{
  "encoder_width": 192,
  "decoder_tie_embeddings": false,
  "orthogonalizer": "polar_express"
}
Rows from block 5 of the text decoder of a small image captioner, named by matrix and row number. Rows with one number belong to one neuron. Each number is 128 + 24 x the weight over its row's rms, rounded and kept within 0 to 255. All counts start at 0.
After each neuron's rows are labels from the 100 texts, of 14976, where the neuron reaches its highest value: "fires on" is the input token at the peak. Only what is clearly more common there than usual is listed. The data: simulated stained blood smears. In brackets: how many of the 100.
# fc1: MLP up (decoder.blocks.5.mlp.fc1.weight, 1024x256), inputs 0-255
# fc2: MLP down (decoder.blocks.5.mlp.fc2.weight, 256x1024, transposed), outputs 0-255

fc1.702 [128 123 128 129 128 128 127 128 123 129  45 127 135 128 137 124 133 126 119 133 129 172 129 128 128 128 126 128 122 128 129 128 128  90 135 104  97 115 146 132 114 128 172 132 130 124 130 124 130 127 128  54 133 129 127 128 129 128 126 129 128 129 131 128 127 212 132 128 160 129 126 136 128 127 255 128 125 111 137 134 100 178 107 134 163 149 135 143 128 126 122 127 139 128 140 136 132 126 128 128 128 123 122 128 113 128 123 152 128 128 100 126 141  69 113 128 131 100 128 128 136 128 116 124 122 130 112 174 133 128 129 127 103  90 124   0 126 123  83 129 113 129 128 127 106 130 128 120 128 131  92 129 127 131 128 141 128 130 127 130 129 128 120 122 128 119 131 211 154 134 129 156 127 129 127 125 129 171 119  98  60 108 128 137 153 104 126 110 139 197 128 178 128 184 128 130 131 128 127 128 128 128 124 122 128 133 117 125 128 132 146 126  93 138 166 128 152 127 128 128 129 129 127 127 128  92 131 140 128 124 126 124 127 126 116 128 128 131 128 147 128 131 134  64 131 122 142 106 128 119 133 130 134 144 131 128]
fc2.702 [128 128 128 128 128 128 140 128 128 128 128 128 128 141 128  91 128 129 128 128 128  89 132 128 128 128 128   0 130 153 128 126 128 128 128 105 128 129 127 128 128 128  16 143 128 128 128 128 126 128 128 128 130   0 128 128 128 125 128 128 129 128 128 128 128 152 135 128 128 128 128 128 128 124 128 127 128 128 128 128 114 129 128 128 128 128 128 128 128 127 128 128 161 128 128 128 128 128 128 118 127 126 128 128 128 128 128 128 128 128 128 128 128  76 128 128 128 128 128 128 128 128 128 128 128 128 128 128 128 128 128 128 128 128 128 128 128 128   0 128 130 128 121 129 128 128 127 128 128 128 128 128 126 129 128 126 128 128 128 128 128 128 128 123 111 128 127 126 159 128 130 128 128 128 129 128 142 139 127 124 133 128 128 129 128 128 128 128 128 128 128 233 128 126  89 126  80 130 128 129 128 128   0 128 128 132 128 128 128 128 128 131 128 212 179 128 129 127 128 142 128 128 129 128 128 128 128 128 128 127 128 128 128 128 123 128 128 129 127 128 128 128 128 128 128 128 128 128 128 128 128 128 125 128 128 128]
fires on: "band" (100)

fc1.120 [128 120 128 128 128 128 116 134 128 132 128 120 148 128 128  97 128  97 129 128 128 133 121 129 135 170 128 128 128 128 130 118 128 128 128  31 128 128 128 126 128 128  72 128 133 128 128 128 130 128 128  71  99 128 128 128 128 128 128 141 178 128  28 128 128 128 163 128 128 128 129 128 128 128 128 115 128 128 128 128 128 132 128 128 142 129 125 128 128 128 128 128   0 125 128 117 129 128 128 128 128 128 130 154 128 127 136 128 134 128  97 128 128 133  69 128 128 141 107 128 128 128 128 128 117 101 128 127 128 143 128 128  69 128 128 128 128 114  54 130 129 128 128 128 128 128 128 128 142 128 128 128 133 127 105 128 128 128 126 159 126 128 156 113 128 130 121 255 128 128 128 128 153 145 186 128 129 128 128  63  59 128 117 128 128 128 128  70 128 128 128 127 138 128 128 125 128 128 127  75 128 130 128 128 117 128 128 127 117 128 199 128 128 128 136 128 136 128 128 128 127 128 134 128 128 141 128 128 128 128 128 156 128 128 128 128 128 128 128 144 128 134 128 128 127 128 121 128  86 116 128 128 128 150 128 128]
fc2.120 [128 128 128 128 128 128 128 128 128 128 159 127 124 128 128 182 128 129 128 128 128 127 126 128 128 130 181 128 128 128 129 128 129 128 128  72 128 128 128 129 128 128 224 139 128 128 128 129 128 128 128 128 128 128 128 128 128 128 128 128 128 128 129 128 128 128 128 128 127 128 128 128 128 128 128 128 128 128 124 128 128 128 129 127 128 125 128 128 128 121 128 128 127 128 128 128 128 128 128 128 128 128 129 128 128 131 128 128 128 128 128 128 128 128 128 128 128 128 128 128 128 128 128 128 128 127 126 128 128 128 127 129 128 128 204 128 128 128 128 128  85 128 128 127 140 128 128 128 128  86 128 128 128 128 132 104 128 128 128 125 128 128 128 129 128 128 118 128 127 128 117 139 128 128 128 114 212 128 128 128  77 128 128 128 128 145 128 255 128 128 128 128 128 255 128 129 128 128 128 128 120 128 128 128 128 128 128 131 128 128 128 128 128 128 128 128 128 128 128 128 132 128 128 128 128 128 128 128 128 128 128 128 128 128 129 128 128 128 128 128 128 128 128 128 128 128 128 128 128 128 128 128 128 129 128 128]
fires on: "target" (57); "lobes" (43)

fc1.12 [137 113 128 128 128 128 107 128 128  12 128 128 232 128 128 128 128 128 128 128 122 130 128 128 128 126 128 128 255 128 234 128 129 129 128   0 128 128 128 128 128 132 129 128 128 128 131 128 128 128 128 107 128 128 128 128 128 127 128 128 126 128 123 128 123 128 128 128 128 128 128 119 125 130 128 128 128 128 128 128 128 128 128 128 128 128 128  93 128 152  79 128 128 128  54 128 128 128 128 128 128 128  97 128 133 128 129 131  97 128 128 128 128 128 119 128 128 128 133 128 128 157 128 128 128 128 128 128 128 128 128 128 128 128 128 128 128 128 128 128 128 128 128 128 164 107 128 128 128 128 128 128 129 128 128 127 128 128 128 128 128 128 128 128 128 127 136 130 179 128 219 128 128 128 126 128  49 128 128 129 117 128 127 141 127 128 128 135 128 128 128 128 128 255 128 128 128 128 128 128 128 128  74 128 128 173 128 113 132 128 128 128 128 128 128 135 128 128 128 128 128 128 128 128 128 128 128 112 108 128 128 128 128 129 128 128 128 160 122 150 128 128 128 128 129 128 128 128 128 128 104 128 166 128 128 128]
fc2.12 [128 128 128 128 128 128 128 128 128 130 128 128 128 128 128 128 128 129 128 128 128 129 128 128 128 128 128 128 128 128 128 128 128 128 128 255 128 128 128 128 128 128 124 128 128 128 127 128 128 128 128 128 128 128 128 128 128 128 128 128 128 128 102 128 128 128 128 128 128 128 128 128 128 128 128 128 128 128 128 128 128 128 128 128 128 128 128 128 128 128 128 128 128 128 128 128 128 128 128 128 128 128 128 128 128 128 128 128 128 128 128 128 128 128 128 128 128 128 128 128 128 128 128 128 128 128 128 128 128 128 128 128 128 128 128 128 128 128 128 128 128 128 128 129 128 128 128 128 128 128 128 128 128 128 128 128 128 128 128 128 128 128 128 128 128 128 128 128 128 128 128 128 128 128 128 128 126 128 128 128 142 128 128 128 128 128 128 128 128 128 128 128 128   0 128 119 128 128 128 128 128 128 128 128 128 128 128 128 128 128 128 128 128 128 128 128 128 128 128 128 128 128 128 128 128 128 127 128 128 128 128 128 128 128 128 128 128 128 128 128 127 128 128 128 128 128 128 128 128 127 128 128 128 128 128 128]
fires on: "," (100)

fc1.651 [128 128 128 128 128 128 128 128 128 128 128 128 109 128 128 128 128 128 128 128  92 121 128 128 128 128 128 128 128 128 128 128 128 128 128 128 128 128 204 128 128 128  65 128 128 128  40 128 128 128 128 128 128 128 128 128 128 128 128 128 128 128   0 128 129 128 128 128 128 128 128 128 128 128 128 128 128 128 128 128 128 128 128 128 128 128 128 128 128 128 128 128 128 128 128 128 128 128 128 128 128 128 128 128 128 128 128 128 128 128 123 128 128 128 128 128 128 128 128 128 128 128 128 128 128 128 128 128 128 128 128 128 128 128 128 128 128 128 128 128  56 128 128 128 128 128 128 128 128 128 128 128 128 128 128 128 128 128 128 128 128 128 128 118 128 128 128 128 128 128 128 128 128 128 128 134 147 128 128 128 128 128 128 128 128 128 128 128 128 128 128 128 128 129 128 128 128 128 128 128 128 128 128 128 128 128 128 128 128 128 128 128 128 128 128 128 128 128 128 128 128 128 128 128 128 128 128 128 128 128 128 128 128 128 128 128 128 128 128 128 128 128 128 128 128 128 128 138 128 128 128 128 128 128 128 128]
fc2.651 [128 128 128 128 128 128 128 128 128 128 128 128 128 128 128 128 128 128 128 128 128 128 128 128 128 128 128 128 128 128 128 128 128 128 128   0 128 128 128 128 128 128 128 128 128 128 128 128 128 128 128 128 128 128 128 128 128 128 128 128 128 128 255 128 128 128 128 128 128 128 128 128 128 128 128 128 128 128 128 128 128 128 128 128 128 128 128 128 128 128 128 128 128 128 128 128 128 128 128 128 128 128 128 128 128 128 128 128 128 128 128 128 128 128 128 128 128 128 128 128 128 128 128 128 128 128 128 128 128 128 128 128 128 128 128 128 128 128 128 128 133 128 128 128 128 128 128 128 128 128 128 128 128 128 128 137 128 128 128 128 128 128 128 128 128 128 128 128 128 128 128 128 128 128 128 131 127 128 128 128 132 128 128 128 128 128 128 128 128 128 128 128 128 144 128 128 128 128 128 128 128 128 128 128 128 127 128 128 128 128 128 128 128 128 128 128 128 128 128 128 128 128 128 128 128 128 128 128 128 128 128 128 128 128 128 128 128 128 128 128 128 128 128 128 127 128 128 128 128 128 128 128 128 128 128 128]
fires on: "," (95)

fc1.369 [128 124 128 128 128 128 132  64 128 124 128 128 119 128 128 131 129 129 128 130  83 128 128 128 128 128 128 128 128 128 128 128 140 129 176  73 122 128 127 128 128 128 125 128 128 128 128  11 138 128 128 128 148 128 128 128 129 125 128 128 129 128  79 128 128 128 128 128 123 128 128 128 128 128 128 128 128 128 128 128 128 121 128 128 236 128 176 129 128 122 128 128 128 157 133 128 128 128 130 128 128 154 128 130 128 128 126 123 128 128 128 131 128 128 113 128 128 141 128 128 128 128 128 128 128 127 128 128 128 128 129 128 128 128 133 128 121 128 146 128   0 128 128 136 127 128 131 128 128 128 128 130 130 128 128 128 128 128 128 120 126 136 122 134 103 128 128 125  73 153 136 124 128 128 134 128  72 128 127 128 139 128 128 250 120 128 128 136 128 117 128  87 128 133 128 128 129 128 128 128 128 128 132 128 128 124 135 128 134 128 128  98 128 122 127 128 127 128 128 128 128 128 123 128 131 128 125 116 128 128 128 130 128 128 130 128 125 126 128 127 124 129 128 128 143 128 117 255 130 127 128 128 128 128 128 127]
fc2.369 [128 128 128 128 128 128 128 128 128 128 128 128 130 128 128 121 131 128 128 128 128 128 128 128 128 128 125 128 128 128 128 128 126 128 128 128 243 128 128 128 128 128 127 128 133 130 128 128 128 128 128 128 149 128 128 128 128 128 128 128 128 128 125 128 128 128 128 128 128 128 128 128 128 128 128 128 128 128 128 128 128 128 128 128 128 137 128 128 131 129 128 128 128 128 128 128 128 128 128 128 128 128 117 128 130 128 128 128 128 128 128 128 128 128 128 128 128 128 123 128 128 128 125 128 128 128 128 128 128 128 128 128 131 127 107 128 135 128 128 128 255 128 134 133 121 128 128 128 128 128 128 128 128 128 128 123 127 128 128 128 128 128 128 128 128 128 111  94 128 128 128 128 128 128 128 129 134 129 128 127 138 128 128 129 129 128 128 134 128 128 128 128 128 128 128 125 128 128 128 133 128 128 128 128 128 128 128 128 128 128 128 128 128 126 128 128 128 128 129 128 128 128 128 128 129 128 128 128 128 128 128 128 128 128 128 124 120 128 128 128 129 128 128 128 128 128 128 130 128 128 128 128 128 128 129 128]
fires on: "spiky" (69); "," (31)

fc1.457 [128 128 128 131 128 128 128 129 121  69 128 117 122 131 128 128 135 131 128  96  95 128 114 127 121 143 127 144 125 127 133 128 128 123 134   0 115 126 136 149 128 132 255 111 135 117 122 195 128 128 127 128 214 114 128 122 137 187 157 128  94 138   2 126 150 131 113 143 129 128 128 126 129 134 128 128 153 150 118 128 128  91 128 128 110 128 128 128 124 112 123 128 128 151 131 107 128 128 137 121 128 130 130 137 124 128 131 128 151 128 101 130 128 138 127 128 128 119 145 128 128 128 161 128 127 126 128 127 128 128 107 140 126 122 128 151 128 128 135 127 255 128 124  94 123 128 130 128 128 145 128 136 119 127 122 129 129 140 128 125 127 114 128 147 130 126 103 111 133 128 128 170 127 133 128 139 119 127 128 151 131 128 114 151 114 137 128 129 128 128 126 131 128 113 128 128 121 126 113 125 128 128 128 118 128 118 148 128 125 128 128 120 132 138 140 128 129 130 128 128 126 128 125 129 121 128 123 151 134  98 128 128 127 123 100 107 128 125 128 109 130 128 153 128 161 109 121  97 126 157 126 150 102 108 127 128]
fc2.457 [128 128 128 128 128 128 128 128 128 128 128 128 128 128 128 128 128 129 128 162 128 153 130 128 128 128 128 128 128 128 128 128 128 128 128   0 192 128 128 128 128 128 122 127 116 128 128 127 128 128 129 128  99 132 128 128 128 128 129 128 128 128 255 128 128 121 128 127 124 128 128 128 128 128 128 128 128 128 128 128 128 128 128 128 128 128  95 128 128 129 128 128 123 127 128 128 128 128 127 131 124 128 144 128 128 128 128 142 128 128 129 128 128 129 128 128 128 128 124 128 128 129  40 128 128 128 128 132 128 121 128 128 128 154 123 128 133 128 128 128  77 128 128 155 128 128 128 129 128 128 128 128 142 128 128 129 132 128 128 128 128 128 128 110 128 128 185 130 128 128 128 128 123 128 130 128 122 128 128 123  79 128 175 122 128 125 128 128 128 128 127 123 128 131 128 154 128 128 150 128 129 128 128 154 128 127 128 125 128 128 128 128 128 128 128 128 123 128 128 128 128 128 128 125 128 128 148 127 128 129 128 128 128 125 137 128 120 127 128 126 130 128  99 128 151 128 132 130 127 128 128 128 129 132 128 128]
fires on: "," (58); "dark" (42)

fc1.478 [138 121 133 117 128 128 129 128 129 128 137 118 127 122 128  96 121 123 127 134 131 196 128 128 128 109 132 114 143 128 168 125 169 129 128  74 125 167  82 125 131 128   0 129 126 132 120 117 130 128 128 128 140 132 128 129 118 144 138 128 131 128 106 131 109 154 127 128 136 128 128 106 128 112 128 128 124 128 137 118 128 131 127 117 151 127 127 129 128  94 155 128 130 127 133 153 121 121 132 133 127 108 125 101 128 127 129  89 104 128 157 128 104 143 128 128 128  69 149 127 134 122 128 128 128 129 125 127 130 128 120 134 159 182 128 128 129 132 128 128 152 136 128 129 135 128 137 122 126 128 128 124 133 108 128 119 127 128 127 108 128 136 128 119 128 120 128 129 128 125 125 104 128 134 100 126 129  97 128 147 128 127 127 124 115 123 128 126 128 128 128 132 147 138 128 121 128 128 131 129 128 129 121 138 128 129 136 121 127 128 128 255 128 151 128 128 127 128 127 128 127 128 129 106 104 158 130  93 128 144 128 144 128 146 110 159 128 128 113 130 127 162  79 134  98 128 128 131 124 104 129 136 128 135 125 128]
fc2.478 [128 128 129 137 128 128 130 128 128 128 133 136 128 128 128 128 127 128 130 128 123 128 128 128 128 133 126 128 127 128 128 124  45 127 128 135 133 128 116 107 128 128 255 128 128 124 128 134 128 128 129 128 128 125 128 128 128 141 128 132 128 128 128 128 118 128 128 128 126 128 128 128 128 126 128 128 130 128 132 123 120 129 127 130 181 128 130 128 127 129 128 128 114 128 127 128 128  98 128 128 129 106 131 115 128 128 128 140 128 128 130 129 128 129 110 128 128  69 120 135 128 109 128 128 128 128 129 128 128 128 128 128 128 107 128 128 127 127 128 128 127 128 128 128 128 153 128 175 128 128  92 128 127 126 128 219 128 129  82 128 128 121 128 129 128 128 128 128 128 126 131 117 128 149 136 133  78 124 128 130  37 126 128 119 130 136 128 111 130 128 128 128 128 128 128 166 128 130 128 138 128 129 128 125 128 125 128 128 120 128 119 128 126 128 131 128 128 128 128 128 124 129 127 127 128 128 128 128 128 128 128 128 129 130 130 128 128 128 128 244 128 149 128 128 130 128 125 123 128 128 128 128 169 151 128 128]
fires on: "," (95)

fc1.697 [133 129 124 128 101 128 138 129 124 108 108 128 132 127 132 130 123 127 131 128 125 126 109 128 128 128 128 110 119 121 134 128 128 129 143  98 129 131 129 130 128 128 162 128 126 123 255 128 129 129 124 128 127 130 129 127 127 132 129 128 255 128 131 133 131 129 119 135 233 127 128 123 128 129   0 128   8 128 130 122 126 190 124 127 128 128 140 127 121 106 128 128 128 128 127 146 129 126 134 133 129 127 139 127 129 158 205 128 138 128  60 141 127 129 128 128 128 135 165 128 130 124 128 128 126 128 128 128 126 126 142 127 127 128 128 129 131 126 111 127 131 129 126 129 128 129 128 126 128 127 111 128 128 111 125 128 133 129 127 129 124 122 130 128 128 128 126 133 137 128 120 140 129 150 135 137 166 121 129 130  92 130 128 121 128 118 131 129 128 128 127 126 104 125 130 133 134 128 128 128 132 128 128 128 128 127 143 125 128 128 128 116 128 140 126 128 174 129 128 128 119 128 128 129 132 129 149 133 131 128 128 128 126 128 128 126 123 127 124 128 129 133 129 128 128 130 128 108 126 128 126 128 128 131 123 130]
fc2.697 [128 125 128 128 131 128 128 128 128 128 128 128 132 133 128 129 128 129 128 127 117  89 128 128 128 128 128 128 128 128 128 126 119 128 128 149 128 124 219 130 128 128 126 128 128 128 107 128 128 128 128 128 128 128 128 128 128 134 128 128 126 129 126 118 128 128 128 128 128 128 128 128 128 128 128 128 128 128 128 128 128 128 131 128 128 128 128 128 128 117 128 128 128 128 128 104 128 128 128 128 128 128 128 127 128 128 128 128 128 127 128 128 128 128 122 128 128 128 135 128 128 128 128 131 128 128 128 136 128 128   0 128 128 128 128 128 126 212 107 128 127 128 128 128 131 128 128 128 128 128 128 128 128 129 128 128 128 128 128 128 128 128 128 122 128 128 128 128 128 128 113 128 128 128 133 128   0 128 128 106   0 128 128 169 128 127 128 128 128 128 128 128 128   0 128 128 116 128 128 128 128 128 124 128 128 146 127 128 128 128 128 128 128 128 128 128 133 116 128 128 128 128 128 128 128 128 128 128 128 128 128 128 128 132 122 128 136 128 128 128 128 125 128 128 132  84 128 128 128 128 128 127 128 128 128 128]
fires on: "target" (100)

fc1.401 [144 128 128 108 128 128 120 128 128 100 145 125 168 124 128 169 128 128 128 124 128 255 126 128 139 125 128 128 133 128 128 128 128 130 131  43  91 128 122 119 128 126 217 194 120 128 115 128 110 128 133 127  45 133 128 136 128 145  97 128 129 128 149 128 120 130 128 128 115 131 128 119 128 128 128 128 133 132 128 128 145 120 128 130  92 128 145 131 129 144 132 128 132 105 132 131 128 126 128 126 129 121 127 127  96  20 117 131 124 128  80 146 127 128 153 106 128 128 136 128 127 128  94 127 129 115 118 128 147 128 131  98 127 141 131 128 122 121  64 124 123 128 138  97 134 128  11 128 128 106 127 128 132 148 132  97 142 126 160 128 119 130 130 156 128 136 132 141 128 134  95 147 122 146 123 126 191 130 128 180  47 121 128 175 128 123 128 120 128 130 128 117 132 127 128 144 130 128 128 123 128 128 127 129 128 132 130 133 128 126 127 114 126 100 128 124 125 129 124 148 121 149 128 128 184 128 128 146 130 128 128 155 125 128 128 128 127 120 149 128 126 125 157 128 131 128 141 180 130 126 139 125 140 122 128 129]
fc2.401 [128 128 128 128 128 128 128 128 128 128 128 128 128 128 128 128 128 128 128 128 128 125 128 128 128 128 128 128 128 128 128 128 128 128 128 255 129 128 128 130 128 128   0 128 128 129 128 128 128 128 128 128 129 128 128 128 128 128 128 128 128 128   0 128 128 128 128 128 128 128 128 128 128 128 128 128 128 128 128 128 128 128 128 128 128 128 128 128 128 128 128 128 128 128 128 128 128 128 128 128 128 128 127 127 128 128 128 128 128 128 126 128 128 128 128 128 128 128 128 128 128 128 128 128 128 128 128 128 128 128 128 128 128 128 124 128 128 128 128 128 183 128 128 161 128 128 128 128 128 128 128 128 128 128 128 128 128 128 128 128 128 154 128 126 128 128 128 127 128 128 128 128 128 128 128 128 112 128 128 128 197 128 128 128 128 128 128 128 128 128 128 128 128 128 128 128 128 128 128 128 128 128 128 128 128 128 128 128 128 128 128 128 128 128 128 128 128 128 128 128 128 128 128 128 129 128 128 128 128 128 128 128 128 128 128 128 128 128 128 128 128 128 128 128 128 128 128 128 128 128 128 128 128 128 128 128]
fires on: "spiky" (64); "," (34)

fc1.605 [119 128 128 165 131 128 126 128 128 154 128 128  87 135 130 128 129 211 128 145 129 192 139 128 127 128 129 129 180 130 152 118 120 136 124   0 129 132  54 118 128 128  47 114  61 122 128 102 128 128 128 128 116 141 128 128 127 145 129 142 173 123 112 128 128 122 128 128 115 109 139 128 128 135 128 128 128 114 125 128 128 136 128 131 189 128 147  79 126 132 122 124  75 128 130 128 146 129 134 128 129 130 158 128 152 127 135 130 118 128 127 127 123 157 118 129 129 128  22 128 111 116 128 135 128 128 124 128 119 128 145 149 126 127 114 128 176  83 128 128 128 128 128 128 130 111 128 156 128 131 128 135 128 134 128 145 127 129 128 149 124 105 128 164 136 125 130 127 128 128 172 122 125 128 126 125 113 129 134 134 138 144 128 112 122 129 127  32 128 125  96 125 128 200 128 140 128 128 186 128 128 148 128 128 102 128 128 112 125 128 128 131 128 128 132 128 180 128 128 128 121 144 128 129 129 141 128 115 128 128 128 132 129 187  80 126 128 124 123 153 127 127  84 128 127 127 207 128 156 101 123 124 128 239 133 128]
fc2.605 [128  98 128 122 129 128  91 128 148 122 127 128 125 128 116 128 153 128 128 128 125 102 128 140 128 128  87 159 129 128 128 128 144 131 128 128 128 142 175 127 128 136  45  89 128 128 165 129 150 128 128 128 128 128 118 128 128 130 121 128 128 128 117 128  98  31 127 126 128 128 161 128 128 163 128 132 132 128 162 127 137 118 140 128 123 128  99 123 128 115 152 128 127 128 132  95 128 128 149 104 128 128 111 110 133 129 171  80 131 102 186 142 128 136 113 112 120  86 134 128 102 123 125 128 163 116 128 123  60 128 169 128 128 128 141 130 153 128 119 128 205 128 137 128 128 101 131 142 128  50 114 133 129 128 121 124 128 128 128 122 127 142 128 128 150 168  72 127 128 156 186  74 131 105 120 165  63 134 154  83  56 150 128 127 140 141 128 255 128 128 132 128 128 137 128 114 124 135 128 129 105 128 127 128 108 127 123 128 128 197 127 127 128 109 158 128 136 142 126 110 107 128 146 174 127 128 128 127 126 127 128 154 129 128 158 135  76 129 128 120 128 128 128 128 154 128 138 130 128 128 128 174 128 128 128 121]
fires on: "," (96)

fc1.90 [128 128 128 128 128 128 128 128 128 128 128 128 128 128 128 128 128 128 128 128 128 161 131 128 128 128 128 128 128 128 128 128 128 128 128   0 128 128 128 128 128 128 128 128 128 128 128 128 128 128 128 128 128 128 128 128 128 128 128 128 103 128  24 128 128 128 128 128 128 128 128 128 128 128 128 128 128 128 128 128 128 128 101 128 128 128 128 156 128 128 128 128 128 128   0 128 128 128 128 128 128 128 128 128 165 128 158 128 128 128   0 128 128 134 128 128 128 128 120 128 128 128 128 128 128 128 128 128 128 128 128 128 128 128 128 128 128 128 128 128 151 128 128 128 128 128 128 128 128 128 128 128 128 128 128 128 128 128 128 128 128 128 128 128 128 128 128 128 128 128 128 128 128 128 123 128 128 128 128 128 128 128 128 245 128 128 128 128 128 128 128 128 128 128 128 141 146 128 128 128 128 128 128 128 128 153 128 128 128 128 128 128 128 128 128 128 128 128 128 128 128 128 128 128 128 128 128 128 128 128 128 128 121 197 128 128 128 128 128 188 128 128 126 128 128 128 128 128 128 103 128 128 128 128 128 128]
fc2.90 [128 128 128 128 128 128 128 128 128 128 128 128 128 128 128 128 128 128 128 128 128 128 128 128 128 128 128 128 128 128 128 128 128 128 128 255 128 128 128 128 128 128 127 128 128 128 128 128 128 128 128 128 128 128 128 128 128 128 128 128 128 128 128 128 128 128 128 128 128 128 128 128 128 128 128 128 128 128 128 128 128 128 128 128 128 128 128 128 128 128 128 128 128 128 128 128 128 128 128 128 128 128 128 128 128 128 128 128 128 128 128 128 128 128 128 128 128 128 128 128 128 128 128 128 128 128 128 128 128 128 128 128 128 128 128 128 128 128 128 128 126 128 128 128 128 128 128 128 128 128 128 128 128 128 128 128 128 128 128 128 128 128 128 128 128 128 128 128 128 128 128 128 128 128 128 128 127 128 128 125 128 128 128 128 128 128 128 128 128 128 128 128 128  97 128 128 128 128 128 128 128 128 128 128 128 128 128 128 128 128 128 128 128 128 128 128 128 128 128 128 128 128 128 128 128 128 128 128 128 128 128 128 128 128 128 128 128 128 128 128 128 128 128 128 128 128 128 128 128 128 128 128 128 128 128 128]
fires on: "spiky" (77); "target" (23)

fc1.738 [128 128 138 128 138 144 128 128 126 130 128 119 137 116 128 151 128 147 128 134 128 167 128 128 214 130 105 130 128 120 103 128 128 129 164  46  61 126 134 129  42 128 203 116 126 145  55 128 129 128 128 118 118 123 128 128 132 119 128 176 152 128 114 134 128 100 128 128 114 128  54 153 128 128 128 128 128 142 128 128 122 128  86 127 130 112  83 192 159 127 122 127 149 126 128 127 128 128 138 128 128 119  78 128 128 128 112 123 134 128   0 128 128 131 218 128 128 128 113 255 172 127 128 128 128 103 100 132 128 129 133 128 128 128 136 128 128 130 128 128 127 128 128 123 119 153 122 129 131 128 128 161 122 128 128 128 128 128 119 125 118 116 128 125 128 128 128 130 127 125 134 127 128 209 179 143 111 176 103 137 117 128 127 141 152 128 130 151 128 125 129 131  75 154 128 166 127 128 128 128 148 128 128 117 128 116  91 128 123 128 128 134 133 108 133  98 128 128 183 128 126 128 128 128 128 128 125 125 128 126 128 128 128 128 128 139 127 128 128 131 151 130 115 127 129 167 129 134 128  96 128 128 113 110 128 128]
fc2.738 [128 128 128 128 128 128 128 128 128 128 128 128 128 121 128 128 128 128 128 128 128 109 128 128 128 128 128 128 128 128 128 128 128 128 128 134 128 128 128 128 128 128 128 128 128 128 128 128 128 128 128 128 128 128 128 128 128 128 128 128 128 128 128 128 128 128 128 128 128 128 128 128 236 128 128 128 128 128 128 128 128 128 128 128 128 128 128 128 128 128 128 128 128 127 128 128 128 128 128 128 128 128 128 128 128 128 128 128 128 128 128 127 128 128 128 128 128 128 128 106 128 128 128 128 128 128 128 128 128 128 128 128 128 128 128 128 128 128 128 128 128 128 128 128 128 128 128 128 128 128 128 255 128 128 128 128  31 128 128 128 128 128 128 128 128 128 128 128 128 128 128 128 128 128 129 128 126 128 128 128 128 128 128 128 128 128 128 128 128 128 128 128 128 128 128 128 128 128 128 128 128 128 128 128 128 133 127 128 128 128 128 245 128 128 128 128 128 128 128 128 141 128 128 128 128 128 128 128 128 128 128   0 128 128 128 128 128 128 128 128 128 128 128 128 128 128 128 128 128 128 128 128 120 128 128 128]
fires on: "spiky" (100)

fc1.723 [128 128 128 128 128 128 128 128 128 128 128 128 128 128 128   2 128 128 128 128 128 255 138 128 128 128 128 128 128 128 128 128 128 128 128 110 128 128 128 128 128 128 147 128 128 128 128 101 128 128 128 128  81 128 128 128 128 128 114 128 128 128 148 128 128 128 128 128 128 128 145 128 128 128 128 128 128 128 128 128 128 128 128 128 128 128 176 128 128 128 128 128 128 128 128 128 128 128 128 128 128 128 125 106 128 128 128 128 169 128 105 128 128 128 198 128 128 128 128 128 128 128 128 128 128 128 128 128 128 128 128 128 128 128 128 128 128   0 128 128 128 128 128 123 130 128 128 128 128 128 128 128 128 128 128 128 128 128 128 128 128 128 128 128 128 128 128 128 128 128 128 108 128 128 128 128 139 128 128 132 128 128 128 132 128 128 128 131 128 128 128 128 128 128 128 114 128 128 128 128 128 128 128 128 128 132 128 128 114 128 128 128 128   0 128 128 128 128 202 128 128 128 128 128 128 128 128 128 128 128 128 128 128 128 128 128 128 128 128 128 128 128 128 128 128 128 128 128 128 128 128 128 128 217 128 128]
fc2.723 [128 129 128 128 128 128 128 128 128 128 128 128 128 128 128 129 128 128 128 128 128   0 129 128 128 128 128 128 128 128 128 128 129 128 128 151 128 128 128 128 128 128 128 128 135 128 128 128 128 128 128 128 128 128 128 128 128 128 128 128 128 128  55 128 128 128 128 128 128 128 128 128 128 128 128 128 128 128 128 128 128 128 128 125 127 128 128 128 128 128 128 128 128 128 128 128 128 128 128 128 128 128 125 128 128 128 128 128 128 128 128 128 128 128 128 128 128 128 128 128 128 128 128 128 128 128 128 128 128 128 128 127 128 128 128 128 128 128 128 128 128 128 128 128 128 128 128 128 128 128 128 128 128 129 128 128 128 128 128 128 128 128 128 128 128 128 127 119 128 128 128 128 128 128 128 128 128 128 128 128 127 128 128 128 128 128 128 146 128 128 128 128 128 128 128 128 128 128 128 128 128 128 128 128 128 128 128 128 128 128 128 128 128 128 128 128 128 128 128 128 128 128 128 128 128 128 128 128 128 128 128 128 128 128 128 128 128 128 128 128 128 128 128 128 128 128 128 128 128 128 128 128 128 128 128 128]
fires on: "spiky" (90); "target" (10)